Rows from block 5, named by matrix and row number. Each number is 500 + 50 x the weight over its row's rms, rounded and kept within 0 to 999. All counts start at 0. Numbers have three digits each. After the name is the row's rms in percent of the matrix's.
# fc1: squeeze-excite reduce (model.blocks.5.att.fc1.weight, 14x112), inputs 0-111
fc1.0 159:497413484516443500419479527458461500641597560504423454480447435476462491418415453494515513425558501515489440519493482607493513516542491432451512593445489473528481509476523518650434444513459495475476501413418514494500443473446567513465436587525496475503455552466420470409397485464497546483548495487527525402461448481529475419533459534543
fc1.1 225:590509588500533475417446510492452430539492658523508547453555499463512489473469496474520544577442574564505495496514540379508495529590561479470563494497479511481563516488576466502518511470495521581487614484508536628553548411497521524582473540504557492492503502620514504494464486527487571604539451516500544522561529486536587503413518517394
fc1.4 045:482479509415470521509463532478410450417419435559411426598458518516475536523503459462467488464526480538425469411460410461428535508439460495452508422514413444490462475527419421494482455488424444495540476538526497524469443513439477498493492380518438439419480468494422449448425534510400419428448560523522517428490467453395493509542492470541
fc1.5 008:474446453419439449434408441525530451398429464487475483485490482608473400559444547573460508431550454498486482479491488476432420493433457550509470491512466502475524436479446464486440507586532485396483515470500459462468461478486614542432552498528515444484465369431491457463454541502526543350549452494539532478431434473476436477532490435472
fc1.6 149:374531526579542494499467545486473488429406583473455501511517502462510524452491583491445558593500562530513494557481426466531452485653522496510594514506445439495484532528490462547478514406458534551467487500568513568516533443542557511578548637479469489530485347505456504539420497472570476470580481513500441539537491456523526517433517586517
fc1.7 043:397379601511627471512554510536413493466448563482485513479441555430454471504498550393468458481529500527506465494484543494534405466437506512498489447450501440557517455465504477539485491432459473528462461551416494423481470532516700449428458508473426518533489582438487487466428505431533479507516466490503431489480480400425526457472495500502
fc1.8 136:530672525437546497540509502602472502523490543540584545480541531549512513574610499489516467580435475466475599557511539414430541504525525537513481434527488523415502468516533465493536518492547543502551554635575559445477551520512423562554616456497502498471515543569501536601505549506519552522524490506526517570499563470483568540410519432478
fc1.9 132:469565485427429497581537518508570507468469372457533521445524573600532512594559524556525480499577451482517537539542488533439529537363527557589406442482525525520452505500443543444535495506545499467536477500523520333503536507520457544520525413521441469537493507459541526499542524519484515486451563533510518591373529513438491511551500403562
fc1.11 026:478481490389487490471442513504505498455469409469494450483370451487518444499527537507422468415388508456454413508483444526490567486508458536510433445474489506471496510529476512511464528470413452419502470415506501465485514450515462448446528592421420451463408408460529484402459511531503373504497430529553493420466416483461528498571450477387
fc1.13 037:447487465474477496447501485520422495461428391469511469485461508621474441435437412479516585512457441515495500421503490442419535497471453485528430514473532463501492401457504467480459468481417462459565534499453501422472424447511422430538553427475497501529507549537501442559439440469479447410468482445511480462515363608475519601574570451456